Weights of a small model that answers yes/no questions on an image's attributes: soap at rate 0.0021, batches of 384.
Rows from block 8 of the image encoder of a small model that answers yes/no questions on an image's attributes, named by matrix and row number. Rows with one number belong to one neuron. Each number is 128 + 32 x the weight over its row's rms, rounded and kept within 0 to 255. All counts start at 0.
After each neuron's rows are labels from the 100 images, of 14848, where the neuron reaches its highest value: "strongest on" is what is common among them. Only what is clearly more common there than usual is listed. The data: rendered roads seen from a driver's seat, with toy cars, trees and houses.
# fc1: MLP up (encoder.blocks.8.mlp.fc1.weight, 640x320), inputs 128-191
# fc2: MLP down (encoder.blocks.8.mlp.fc2.weight, 320x640, transposed), outputs 128-191

fc1.183 [136 124 147  71  87 205 140 102 123 150 149 144 167 122 204  80 129 120  58 151 101  76 111 107 132 133 110 144 212 139 130 154 104 126 116 149 117 107 125  77 103  92 126  86 150 123  91 187 157 101 126 160 152 115 139 110 132 102 109 106 130  75 144 121]
fc2.183 [106 128 125 136 143 103 113 150 140 110 125 133  91 168 128 131 153 146 156 107 125 135 106 113 124 132 177 148 146 130 170 182 139  46 110 101 110 136 133 161 101 154 100 119 110 113 146  99 111 175 129 107 133 133 151 158 136  55  97 104 117 156  73 113]
strongest on: tree

fc1.507 [ 97 145 123 129  25  92 133 162  72 163  96 134 122 104 169 165 115 140 152 155  95 154  99 141 115 118  91 190 138 114 147 139 127 191 130 143 160  71 181 111 186  97 149 144 142 132 112 123  41 158  84 102 108 152  86 121 135 176 116 180 125 187 143 118]
fc2.507 [102 100  62 121 181  95 134 166 148 161 139 160  75 124 104 160 123  95  62 121 149 101 149  80 117  62 137 144 113 132 153 167  95 112 109 144 134 148 113 144  75 147 140 103 109 116 193 138  61 154 147 152 159 113 139 127 101  71  87 166  78 110 140 125]
strongest on: solid white line

fc1.433 [113 173  74  92 105 166 161 105 142 133 130 145 115 160 150  80 138 116 136 111 220 161 187 130 117  80 172 133 157 134 115 100 103 101  93 192 125 130 140 127 167  85 142 121 113 113 171 117 132 147 103 154 116 123  80 137 119 148 101 146 113 162  95 133]
fc2.433 [126 125 120 129 175  83 162 103 176  93 153  83 110 115 129  92  86  77  84 138 136 159 176 109 143 160  99 137 151 113 167  57 106 104 129 154 144 119  56 159 166 115  78 109 127 137 169  48 153 133 109  82 147 191 180 194 164 114  95 146 115 161 124  94]
strongest on: barrel; straight

fc1.9 [113 127 127 133  11 102 118 119 115 163  77 145 132 120 167 150 132 103 190 194 121 174 124 148 145 137 120 158 118 129 105 157 127 225 124 153 161  87 149  99 164  48 163 118 127 108 139 150  47 175 101 135 131 161  67 137 153 159 128 185  97 189 130 101]
fc2.9 [101 115  63 126 184 106 129 171 152 164 122 150  95 127 126 156 115 109  57 110 121 110 138  93 137  91 138 147 112 152 118 189  96 124 142 167 142 140 134 147 100 122 126 100 118 119 187 139  93 144 142 135 155 142 147 145 112  79  65 146 113 129 136 117]
strongest on: solid white line

fc1.439 [180 107 161 149 117 149 162 106 105 157 169 111 160 130 151 133 130  99 144  91 103  75 105 136 109 165  35 170 174 120 143 105 118 135  97 136 173 173 134 107 106  69 126 173 139 103  93  98 144 113  92  93 104 158 128 171 117  96 154 112 115 134 153 118]
fc2.439 [ 94 137 111 136 120 109  92 116 145  88 123 115 105 124 125 147  99 208 140 101 120 174 131 105 112 110 217 119  96 161 129 137 147  97 143 148  66  94 148 145 157 152 133 107  77 167 139  95 133 138 136 158 190 152 105  61 119 128 121 134 142  83 117  95]
strongest on: dashed white line

fc1.301 [108 143 190 175  87 101 113 124 187 148 128 149  91  83 120 123 175  86 134 141 110 159 106  92 132 121 120 170 112  97 135 116  95 163 127 123 133 128  83 118 148  57 163 104 193 138 132 145 102 124  97 147 109 114 114 132 168 145 142 117 138 128 119 139]
fc2.301 [127 169 104 114 121  79 114 149 148 149 140 150  92 106 101 123 117 135 103 100 101  82 138 121 131 111 109 147 137 119 106 138  94 119 117 140 114 124 138 125 117  95 123  73 153 134 153 182  98 169 162 125 151 131 107 145 126 136  83  93 117 138  85 102]
strongest on: tree

fc1.313 [ 95 132 192 112 131 169  34 137 137 139 173 142  94 164 113 127 167 187 144  55 156 133 158 162  87 118 130 128 133  91 141 102  66 108 115 174 108 126 106 157  63 120 109  90 135 147 107 127 102 159 152 168 120 144 131 130 137 191 131  97 174 108 137 112]
fc2.313 [107 119 149 108  83 116 142 149 153  86 174 138 129 155 125 111 186 112 142  95 107 135  93 141 119 170 104  76 147  87 195 118 129  92  83 151 138  60 109 100 146 119 135 126 107 120 115 134 111 136 166 124 126 104 181 119 119 148 139 154 164 173  98 104]
strongest on: barrel

fc1.211 [115  92 155 181  94 174 100 114 106 131 143  99  80 150  72 129 152 120 133 115 115 168 166 165 171 134 191  50 150 116  81 128 128 135 137 146 116 144  84 142  93 126 130 137 132 152 134 152 183 133 146 154  86 118 148 130 126 154 164 108  96 116 127 156]
fc2.211 [112  75  90 150  64  92 121 124 116 159 147 128  99 139 129 147 136 107 108  87 126 134 127 114 140 197  95 117 214 109 146 129  98  95 119 137 140 113 129 101 122 147 122 121  93 148 175 148 108 130 166 156  57  85 123 125  97 162 156 105 123 124 133 144]
strongest on: double yellow line; crossing stripes

fc1.356 [134  89 157  98 128 141 114 133  86  94 159 247 116 125  76  64 113  72 170 138 148 124 104 116  31  95 116 152 167 100 162 182 187 109 139 103 123 160 105 185 120 170 145 146 155 138 129  70 147 157  82 117 181 135 131 193 107 128  84 146 167 115 109 142]
fc2.356 [117 167  65 145 100 129 104 136  99 118 154 128 111 153 194  81 129 160  98 114 105 169 140 106 109 107  94 128 136 147 158  87 164  75 141 107 154  75 155 167  93 123  83 133 176  95 126 144 162 153 188 112 125  92 187  80 112 126 160 120  78  95 121 136]
strongest on: car; truck; vehicles: two

fc1.128 [139 117 154 130 111 106 122 187 154 125 163 154 147 106 191 156 151 137 121 145 134 110 112  82 116 160  69 148 126 120 206  86 147 122 159  89 146 118 143 174 127 132 152 135 148 108 117 104 156 147 123 111 162 179 108 157 115 128  65 100 125 131 122 118]
fc2.128 [ 70 107 108 148  83 113 126 109 147 141  92  98  59 134 123 164 151 184  91 104 159 113 157 159 109 117 176 111 153 171 118  79  84  97 146  77 141 125 174  69 151 115 160 131  87 143 105 161  77 194 131 126 191  72 184  97 142  76  74 160  74 132 120 154]
strongest on: straight; vehicles: zero

fc1.550 [ 58 153 118 126 178 121 146 173 145 196 169 162 129 162 136 217 136  79 134 192 144 138 104 205  89 205 137 142  84 163  95  76  70 137 124 107 130 110  84 192 132 155  99  85 105 144 128 145 182 108 153  65 182 114 126 149 113 113 103  76 149  99 180 101]
fc2.550 [131 129 152 144 174  95 161 115 137 148  56  69  84 115 128 210 136 131 132 114 145 108 154 127 168  92 129 104 166 122 159  74  74  66 158 112 106 107 107 132 123 151 117 118  74 146 129  90 164 139 107 120  71  97 184  83 181  73 116 119 157  55 103 170]
strongest on: straight; solid white line

fc1.97 [113  60 109 111  88  79 175  87 137 131 137 127 144 109 202 149 133 116 100 151  87 163 121 140 106 124 161 132 118 144 143 123 154 163 127 101 129  89 178 124 150  20  93 121 131 117 111  94  98 195 128 137  60 134 129 138 104 185  83 192  92 166 183 100]
fc2.97 [101 124  59 150 153 107 146 131 150 151  92 132 146 110 132 181 149 112  48 127 130 151 134 100 128 149 149 129 133 159 144 168 141 115 107 116 137 145 124 166  56 131 110 148  81 133 133  89  92 111 156 174 138 102 138 109  98 115 129 155  86 139 110 118]
strongest on: solid white line; bends right

fc1.405 [147 155 111 153 118  97 115 149 137 170 118  62 125 137 179 164  86 147  54 152 134 153 128 100 170 158 190 120 132 182 136  89 105 111 133 137 132 117 149  97 120  94 136 119 126  75  99 148  98 108 169 141 125 143  81  74 156 115 178  95  78 112 136 102]
fc2.405 [175 100 110  95 151 181  78 107 144  87 170 185 163 109 132  75 136 145 160 105 161 132 121  91 119  79  89 123 153 109 169  89 135 103 137  73 112 126 129 186  63 148  88 138 160 111 159 129 122 153 128 116 125  96 137 147 127 124 123 113  82  96  63 154]
strongest on: car; vehicles: two; truck

fc1.633 [ 96 178 117 115 128 157 135 102 192 121 161 157  89 121 106  85 161 125 127 123 177 140 162 115  86 110 132 171  97  90 153  62  78 111 103 155 110 140  77 138 136  68 150 118 157 149 125 117 118 136 111 120 124 114 122 135 119 132 115  99 147 149 116 119]
fc2.633 [ 97 176 109 100 134  97 132 115 155 140 176  93  92 118 125  94  88  75 105 109 120 124 211 110 134 132  98 117 190 140 161  83 112 130 150 152 145  88 107 171 141 139  72  67 113  99 132  90 145 141 129 136 171 141 151 184 172 116  91  85 127 104  69 113]
strongest on: barrel

fc1.548 [129  73 135 110 134 113 130 130  83  92 165 186 187 160 145 113 167 121 141 163 146 154  99  93 139  78 164 157 214 130 138 150 179 135 151 133 157 148 100 135  92  88 119 145 146 102 106  83  89 148 105 122  77 172  82 134 114 150 137 112  98 152  82 160]
fc2.548 [ 76  96  50 153 146 112 117 164 110 150 158  94 178 110 126 122 118 165 104  97 117 127 133 114 166 184 149 130 186 115 123 140 144 150 154 165 140  93 201 150 107 104  56 144 128 153 120 140  91 175 135 129  88  88 161 110 100 134 111  89  71 142 108 168]
strongest on: car; vehicles: two; bends left

fc1.106 [117 144 154 143 100 216 151 130  98 142 138 149 148 138 142 147  63 167 132  92 112 127 131 158 104 140 167 124 136 109 127 129 135 141 162 152 190 157 118 146 125  90 102 108 118 124 100 122 211 120 104 172  89  98  95  71 110 103 154  96 141  78  95 135]
fc2.106 [142 123 103 147 162 103 158 178 138 129 152  99 169 114 171 122 178 112 140 182 100 122 129  94 140 187  85 124 115 106 138 153 129 122 120 109 124 129 119 163 124 153 123 149 114  31 103  61 142 194  78 111 199 183 177 194  91 132 144  92 159 131 116 107]
strongest on: tree

fc1.481 [124 185 102 140 103 111 129 101 159  99 137 129 200  99 129 194  98  87 172 118 119 150 143 199 184 182 137 146 142 135 109 147  96 152 120 137 112 152  84 146  95  90 168 110 135 147 145 115 136 138 149 126 180 137  66 127  54 125 142 144 110 128 172 124]
fc2.481 [135  89 115 107 177 147 138 159 134 166 167 114  90 127 116 111 110 146 124 122 154 163 108  97  55  97 126 128 132  68 130 158 149  92  83 104 110  96 113 122 138 139  86 164 147 154 151 108  94 123 124 190  93 106 153 141 101 134 128 125 139 168 168 169]
strongest on: double yellow line

fc1.386 [ 91  96 117 160 176 197 186 102 108  52 134 168 119 115 123 146 156 175 134 114 118 109 102 114  86 144 136 158 116 141 147 129 133 102 104 175  88 154 130 114 124 142  99 156 126 199  79 113 146  84 117 124 175  83 111 112  87 106 113  48 119 107 117 177]
fc2.386 [140 130  87 155 135  80 158 145 159 119 106 111 110 110 105 133 163 143 105 168  85  59 142 125 106 131 153 124 111 124 157 106 146 106  86 146 116 187 137 159 113 158 111  87 125  67 156 137 124 133 161 101 113 113  98 126 123  83 142 175 109 196 137 114]
strongest on: dashed white line

fc1.475 [144 128 142 173 137 157 140 111 135 119 122 160 136 173 159 116  95 149 120 103 132 120 111 180 124  87  65 119  96 164 200 157 112 146  64 110 129 129 105 141 136 149 118  86 142  85 144 130 170  85 151 147 158 105  67 101 149  77 158 158 190  95 112 130]
fc2.475 [103 157  84 220 145 183 123 122 129 167 118 130 103  81  88 117 107 110  76 142  93 124 183 144 122 131 139 114 137 111  49 143 138 116 134 172 147 141  93 116 111 171 155 136 111 140 121 174 119 179 129 145 127 163 135 127  60 146 150 132  69 116 111 151]
strongest on: house; bends left

fc1.66 [104 145  97  84 136 122 157 158  94  88 104 128 113 206 108 152 121 133 119 113 191 140 185  68 109 121 119 128 134 107 162 109  96  89 128 212  89  57 132 145 149 119 157 152 106 105 187 153 114 125  63 105 119 129 161 108 141 108 136  94 137 115 153 141]
fc2.66 [ 86 124 131 106 145  99 148 140 135  73 144  78 107 168  96 144 146  70 108  99 133 160 191  89 169 186 123  55 184 121 171  59  80 166 122 127 158  97  90 222 159 167 130 117  84 133 135  96 194 145  99 129  98 147 172 174 186  75 100 129 157 109 154 154]
strongest on: barrel; bends left

fc1.53 [122 135  55 139  87 135 121 113  86  77 101 150  94 119 118  99 129 154 138 132 104 125 209 142 119  70 170 147 113 180 160 120 159 159 128 121 127 104 128  99 128 133 143 198 143 128 135 101 138 161 120 104 119  89 105 136 151 116 156 124 103 120  63 133]
fc2.53 [103  99 145 165 163 106 114 120 132 198 149 107 131  74 151 140  90 141  71 130 152 148  87 150 179 188  89 113 155  74 108 103 111  84 128 133 133 109 148 176 184 173  71  83 104 138 175 128 147 104 157 105 106 155 125 128  83 105  99 105 123 122 121  72]
strongest on: vehicles: two; barrel

fc1.591 [102 119 172 117 125 128 108 171 142 129 182 171 162 132 159 196  75 121  88 171 219 133 111 135 145 143  89 187 134  97 151  88 176 114 117 125 119 126  98 173 132 213  93 153 168 120 131 124 138 128 151 108 146  96 118  88 142  90  74  75 161  78 130  84]
fc2.591 [ 63  66 150 149 131 116 151  84 161 105 118 121 112  82 128 170 130 177 146 117 158 160 162 141 147 109 170 121 136 119 112 114  94 120 172 119 114 164 125  80 169 116  78 104  52 140 145 113 180 176 145 107 129 121 163 107 119 114  67 128 117  83 131 171]
strongest on: straight

fc1.489 [168 119 104 119 168  77  95 157 120 187 110 125 124 157 162 138 128  63 114  99 166 121 106 177 133 133 118 112 145 142 106  80  97 124 162  98 110 109  90 123 158 168 179 103 132 138 113 109 187 129  97 144 169 108 159  87 112 137 128 123 160 169 129 131]
fc2.489 [ 68 101 162 138  94 122 174 111 128  68  82 110 141 100  97 141 131 165 151 124 136 157 158  70 101 130 125 175 112 128 103 155 165  98 107 151 164 156 181 124 106 124 138 142 156 157 162 148  74 143 147 110  85 175 110 156 168 145 143 164  93  81 130 138]
strongest on: barrel; snowy verge

fc1.340 [106 135 113 179 191 162 144 130 134 128 123 176 116 114  74 140 159 115 143  91 146 155 184 119 158 124  98 113 143 158 123 143  77  37 134 106 112 142 111 186 112 203  92 134 132 178 136 138 136  54  94 125 161 111 122 126 141  82 176 120 101  72 136 177]
fc2.340 [143 111  68 212 139 134 146 106 116 127 107 120 120 107 131 167 156 128  67 135  78 139 120  94 120 140 157 128 148  94 130 114 119 124  79 155 138 167 129 123 105 200 113 139 138 133 140 119 134 112 153 159 121 108 102 107 102 141 180 152 141  75 127 149]
strongest on: dashed white line

fc1.174 [151 136 137 144 133 131 103  53 133  89 158 141 129 134  99 118 173 125 135 138  91  80  80  61 102 135 181 147 196 111 133 121 123 207 133  68 100 108 131 166 122 163 121  88 160  94 125 117 139 107 126 104 128 115 120 165 116 155 141 103 132  94  77 125]
fc2.174 [106 162 103 140 159 147  90  80 126 178 133 122 111 153 214  78 109 159  99  97 102 190 174 153 177 164  82  87 101 108 133  75 148  94 152 176 145 105 167  86  97  78 102 122 160 120 109 173 118 175 149 137 159 170 165  67 149 128 128 141  82 125 173 157]
strongest on: car; truck; vehicles: two; bends left

fc1.357 [101 120 119 142 183 171 160 158 133 117  98 164 146 100  74 145 146 138 117 108 146 103 148  99 141 131 115 108 144 128 128 146 121  40  84 140 126 186 122 168 133 143 101 145 165 188  85 159 178  55 123 132 143  99 129 121 117  73 128  71 109 103 144 160]
fc2.357 [140 154  93 176 165 135 146 140 146 103  96 146  94 125 121 116 154 101  97 160  57 132 113  86 118 157 161 106 111  61 160 116 156  78  92 138 113 188 119 151  93 167 103 142 128 100 149  91 156 147 164 170 105 108 138 105 114  79 123 152 140 110 130 101]
strongest on: dashed white line

fc1.563 [120 143 114 110  66 142 147 141 122 156 132 159 114 148 187  91 122 125 130 156 203 164 170 132 108  53 175 133 120 118 153  83 107 133 109 171 132 105 151 126 178  72 127 127 126 108 181 132 102 167  55 133 141 114  70 126 115 150  90 152 128 189  90 145]
fc2.563 [116 121 116 120 184  90 161 148 174 131 155  90  98 101 110  98 112  64  70 127 137 134 189  80 134 115  88 111 137 119 192  80 111 104  98 169 140 137  77 190 118 140  91 111 121 141 189  82 133 124 127 112 172 194 177 172 148 109  76 158 133 144 114  97]
strongest on: barrel; vehicles: zero

fc1.224 [141 172 102 110 112 115 131 129 147 177 112  97  83 111  52 123 108 158 118 148 114 134 124 121 130 127 140 143 119 142 133  20 162 167 162 110 163  92 170 133 104  93 162 103 150  80 178 103  55  64 100 114 100 148  88 127  94  87  81  85  89 154  97 183]
fc2.224 [100 104 162 156 101 140 116 126 142  96 111 154 160 171 221 118 105 113 118 124 122 152 123 116 119 153 119 128 112 124 116 201 136 101  68 131  88 117 118 148 164 135  99 160 115 142 103 178 124 193 169 159 153  64 134 111 100 175 145 184 147 132 172 113]
strongest on: solid white line

fc1.341 [107 132 124 172 212 165 150 107 113 131  96 150 125 131  81 145 154 126 137 108 122 161 173 131 183 114 102 133 171 145 122 154  90  50 139 123 110 151  99 198 112 198  89 134 137 190 135 141 138  41 107  96 159 128 125 153 139  89 157 122 106  57 137 187]
fc2.341 [128  99  76 210 130 120 145 104 115 132 110 123  94 127 136 174 144 129  76 136  91 128 124 109 127 162 140 143 166  89 108 115 120 123  56 156 134 154 138 103  97 206 119 153 119 132 143 119 136 124 157 158 124 101  99 107 101 150 195 151 138  90 133 155]
strongest on: dashed white line

fc1.282 [ 91 172 144 103 104 132 131  52 128 165 118 129 151  93  78 138 101 111 155 139  87 150  60  96  79 173  87 137  82 141  71 158 123 216  91 146 145 142 100  93 146 107 157 135 124 160  96 100 121  70 166 120 124  82 140 147 107 175 114 135 144 112  71 142]
fc2.282 [115 146  80 169 152 147 147 208 159 175 143 150  73 119 133  91 110 139  76 118 148 177 185 125 145 165 163 176 114  74 129 128 157  27 114 130 103  90 126  96  95  57 118 106 150 163 140 129 115 144 108 131 100  88 215 107 109  73 127  82 102 146 133 132]
strongest on: truck; vehicles: one

fc1.277 [141  91 109 185 113  55 171 112 110 127 129 128 106  72 209 170 117  81 153 117  94 139  92  74 113 180 176 120 149 116 140 111 144 122  97 124 149  88 193 123 106 181 126  94 174 112  83 157 111 126 134  71 131 137 179 150 133 122 152 137  92  98 173 131]
fc2.277 [ 88 155 114  99 103 190 111 143 173 132  88 125 118 197  54  87 140 181 124 138 156 105 203 145 147  94  55 147 119 142  98 155 142 109 163 146  90 129  94 137 143  94 125 114 104 114 185 130 131 161 138 151 135  99  89 112  94 123 144 114 109 153  95  81]
strongest on: solid white line; crossing stripes

fc1.142 [101 111  95 144 111 137 203  97 132 137 112 188 109  97 176  77 112 151 127 158 182 142 151 157 120 137 147 141 163 164  39 178 151 130 117 154  89 178 146 143 155  95  78 147 169 123 104 137 123 170 141  56 108 101 132 126 106 138 148 112 105 163 123 144]
fc2.142 [148 106 145 130 141 149 146  43 157  81 143 138 105 114 128  79 122  95  99 134 129 109 122 110 131 123 154 206 172 135 108 101 123 154 138 117  89 138 115 139 123 120  75 130 180 159 125  85 130 146 146  87 148 151 164  99 180 111  99 133 131 116 116 129]
strongest on: car; truck; vehicles: two; bends right

fc1.87 [127  83 160 139 123 134 124 165 105 114 124 126  65  63 140 109  54  95 156 180 101 109 141 122 140 126  94  86 147 105 144 121 134 140 109  59 163 117 132 133 129  81 144 127 147 156  97 161 131 114 116 117 127 137 132  61 133  96 131 186 131 112 149 132]
fc2.87 [121 194  86 121 168  88  95 124 152 108 172 143 143 197  86 136 152 151 142  54 153 119 114 150 124 128 193 168 122 141 126 104 130 115 144 178 101 105 147 111 165 167  99 107  65  89 186 116 112 183  88 168 150 137 115 162 126  70 103  74 115 110  92 103]
strongest on: tree

fc1.172 [104 128 133 184 209 175 153 106 118 131 114 166 117 124  88 136 158 114 146 102 130 145 178 129 162 123 135 117 156 143 138 144  73  50 139 112 104 144 104 186 111 194 109 143 133 180 141 128 140  52  99 124 156 123 125 138 138  88 164 125 117  57 123 183]
fc2.172 [131 106  72 216 133 119 140 114 111 125 114 125 113  98 123 163 156 113  79 131  90 144 129  90 122 152 150 148 163  94 129 117 112 118  77 153 132 185 131 105 104 194 118 154 121 132 144 110 138 121 157 150 117  99  99 112 107 127 186 148 145  86 125 164]
strongest on: dashed white line

fc1.388 [130 255 174 184 176 124 168 137 196 106 120 133 115 142 124 174 151 147 135 114 111 106  77 167 160 185 104 122 110  87 134  94  80 142 122 120 143  98 167 134  85 115  80 173 146 151 125 113  76 137 150  61 144  48  93 115 157 124 133  64 169 151 133  83]
fc2.388 [191  42 136  54  88 159  97 127  88 151 136 130 155  86 147 129 120  95 124 117 152 132 136 119  84  35 136 114 181 136 111 174 137 132 150 124 130 158  54 121 116 134 130 136 116 102 105  92 155 177  85 131  97 217 161 129  98 110 126 177 129 100 161 183]
strongest on: tree

fc1.624 [121 111 133 172  64 121 109 174 110 148 136 130 165 162 162 123 163 106  92 119 150 200 105 180 123 154 140 111  85 114 175 121  59 117 153 129 113  95 156  96 101 142 133  95 127 125 146 153 108 153  90 151 165 153 158  97 109  96 112 133 131 129 125  98]
fc2.624 [143 142 119  81 152  98 170 113 142 135 112 121 101 124 122 123 137 147 170 110 112  74 141 112 120  90 142 129 166 140  93 148 187 137 114 123 144 132 107 164 125 139 135 193 135 118 182 149 121  74 138 116 112 146  99 149 125 160 137 104 132 133  92 164]
strongest on: tree; straight

fc1.229 [192 114 198 114  81 148  94  71 124  95 150 147 176 136 110  96 154 146 164  86 101  78 178 127 203 148 114  70 142 167 144 124 122 183 132 158 133  92 137 159 113 142 167  62 176  75 123 113 139 101 133 188  95 136 103 136 108  99 128 101 150 103  75 112]
fc2.229 [109 161  95 129 135 139 129 131 134 218 111 105  86 157 167 111  83 114 115 136 106 169 127 106  74 164 153 109 110  85 165  90 129 104 129 131 104 151 127 111  81 138  85 141 136 140 116 147 127 114 148 126 136 130 139 112 137 133 125 163  97 128 164 147]
strongest on: truck; car; vehicles: two

fc1.467 [ 98 159 207 121  99 108 134  78 120 183 117 150 119 141  72 159 122  94 149  80  76 125  65 159 119 164  94 151  93 146 119 163  82 192 116 118 132 164  96 106 135  44 173 155  97 126  82 108 122 152 150 112  87  81 159 132 147 197 164 135 163 109 101 122]
fc2.467 [ 60 153  69 143 123 107 103 177 128 184 136 107 100 114 122 128 104 166  90 133 141 126 182 117 150 174 127 132 116 113  95 143 124  73 108 106 111  97 127  94  81  86 106  90 149 141 179 110 130 128 146 134 116 122 174  87 112 121 123 104 129 186  95 117]
strongest on: truck; vehicles: one

fc1.574 [135 121 161 154 140 189 143 118 152 118 121 149 144 165 153 184 103 166 140 109 140 113 115 197 136  93  93 116  95 176 190 179 142 126  67  97 123 132  88 133 153 142 110 135 112 114 143 144 137  61 155 168 180 101  98  91 147  78 162 174 183 132 102 111]
fc2.574 [113 140  92 196 120 149 120 101 122 165 134 123 127  97 111  77 123 149 122 144  90 127 172 172 118 106 144 111 117 101  82 141 170 167 171 163 137 129 114 124  89 180 137 126 106 145 128 154 123 175 127 123 178 174 116 171  87 129 124 148  78 129 138 162]
strongest on: house; vehicles: zero

fc1.324 [115 146  83 109 135 171 140  70 149  98 140 124 125 154 132  91 135 144 134 112 206 140 188 133 110  61 158 123 151 132 126 111 115  80 112 199 100 135 113 104 134  59 153  87 105  82 122  88 149 146 123 171 100 144  92 123 167 105 109 132 144 113 125 100]
fc2.324 [141 133  88  97 160  60 151 105 169 124 195 125  80 112 133  95 106 116 128 127 144 126 183 155 115 172 151 118 164  81 132  91 121 110 138 128 135 109 106 162 172 148  99  76 133 155 119  75 147 152 104 128 123 173 149 167 145 164 108 128 110 132 100 153]
strongest on: barrel

fc1.191 [106 164 177 141 100  93 147  94 137 133  86 162 132 135 147 195  96 102  93 169 131 108 120  88 105 116 113  58 108  86 159  35  97  81 120  96 163 174 143  78  82 155 138 157  82 152  84 124 140 137 129 169  95  98 115 147  72 151 104 146 175 124 187 122]
fc2.191 [146 128 112  97 100 165  91 129 137 120 138 116 160 117  89  80 156 110 128 107 112 127 113 147 135 171 122 199 150 149 111 184 136 157 117 141  65  79 105 155 150 118 133  79 191 131 193 170  67 122 145 120 143 111 130 113 156  96 154  96 102 153 116 123]
strongest on: vehicles: two

fc1.26 [101 134 143 174 132 185 138  72 126 149 161 109  90 147 218 101 118 154 147 128 156 144 115 121  95 101  94 143 135 166 170 128  98 136 105 172  97 109 122 118  99  95 121 162 111 151  30 129 144 146 116 156 109 133 161  90 150  94 140 116 100 108 111 147]
fc2.26 [171  97  62 141  77 119  95 164 122 141  94 152 127  97 113  87 126 126 137 159  99 107 143 102 167 156 152 101 187  88  83  75 131  82 154  84 187 116 143  99 139 146 134 124 136 103 145  93 110 141  99  95  90 115  82 130 100 135 114 148 173 111 128 119]
strongest on: truck; vehicles: two; car

fc1.245 [182  89 172 148 148 179 116 123 150 120 123 125 171 118  84  96 112  95 182 108  72 162 139  90 149  48  91 135 159 158 146 144 151 184 172 155 141  90  57  76  60 133 137  60 226 111 160 120 102 110  94 157 111 150 124 126 128 156 118 106 113 161  70 123]
fc2.245 [127 104 118 145 133 120 163  83 139 124 101 116  78  85 130 115 186 157 143 102  78 153 168  84 155 109 211  79  96 152 167 128  54 144 183 101 134 138 111 146 117 131 122  87 123 115 185  71  90 196 110  97 107 120 108 121  79 146  78 118 119 118 137 137]
strongest on: straight; vehicles: zero

fc1.564 [129 135 145 164 110 104 156  80 104 125 136 110 146 169 207 110  47 130 113 165 120 160 118 162 113  94 160 179 133 145 165 104 139 147 135 137 176  77 107 114 115 101 127 112 174  53 149  94 149 177 140 172 122 105 145 151 144 154 143 106 141 158 126 133]
fc2.564 [128 144  52 188 140 115 122 123 134 148 105 104 100 129 143 151 141 138  75 150 119 110 130  68 122 157 142 141 133  98 125 151 126 142  62 152 125 145 139 143  71 180  73 111 108 143 130  95 114  87 123 168 120 102 143  90  71 145 143 116 102  82 123  89]
strongest on: solid white line; crossing stripes

fc1.77 [172 119 144 141  71 119 164 117 150 154 120 214 136 132 144 106  98 105 142 162 144 153 149 120 155 120 121 168 122 158  77 175 164 167 144 163 128 172  82 139 132 124 120  99 175  91 132 179 118 163 150 122 119 116 175 172  99 191 162 161 124 143 152 128]
fc2.77 [173 108 110  64  88 127 147  84 213  90  90 107 117 160 144 120 136 138 133 102 143 109  67 103 115 140 191 166 128 161  88 123 145  98 137 124  79  97 129 101 100 124  57 170 136 162 116 124 172 161 148 103 124 155 180 142 114 110  69 133 112 122  79 130]
strongest on: truck; vehicles: one

fc1.619 [114 109 117 159 197 162 147 128  99  81 166 165 137 145  99 123 137 112 109 110 121 170 185 142 140 114 114 141 131 147  93 139 124  50 122 129  94 172 129 167 163 184  91 144 118 200 181 118 157  74  52  92 121 126 121 114 154  98 135 113  88  88 110 183]
fc2.619 [109 119  80 211 112 103 153  96 118 111  87 118 112 105 118 154 148 151  73 134  97 158 127  97 118 147 152 129 136  88 154  87 117 113  74 137 169 145 132 137 118 207 132 116 141 145 135 131 134 129 150 180 102  99 101 110  89 154 177 157 146 115 142 166]
strongest on: dashed white line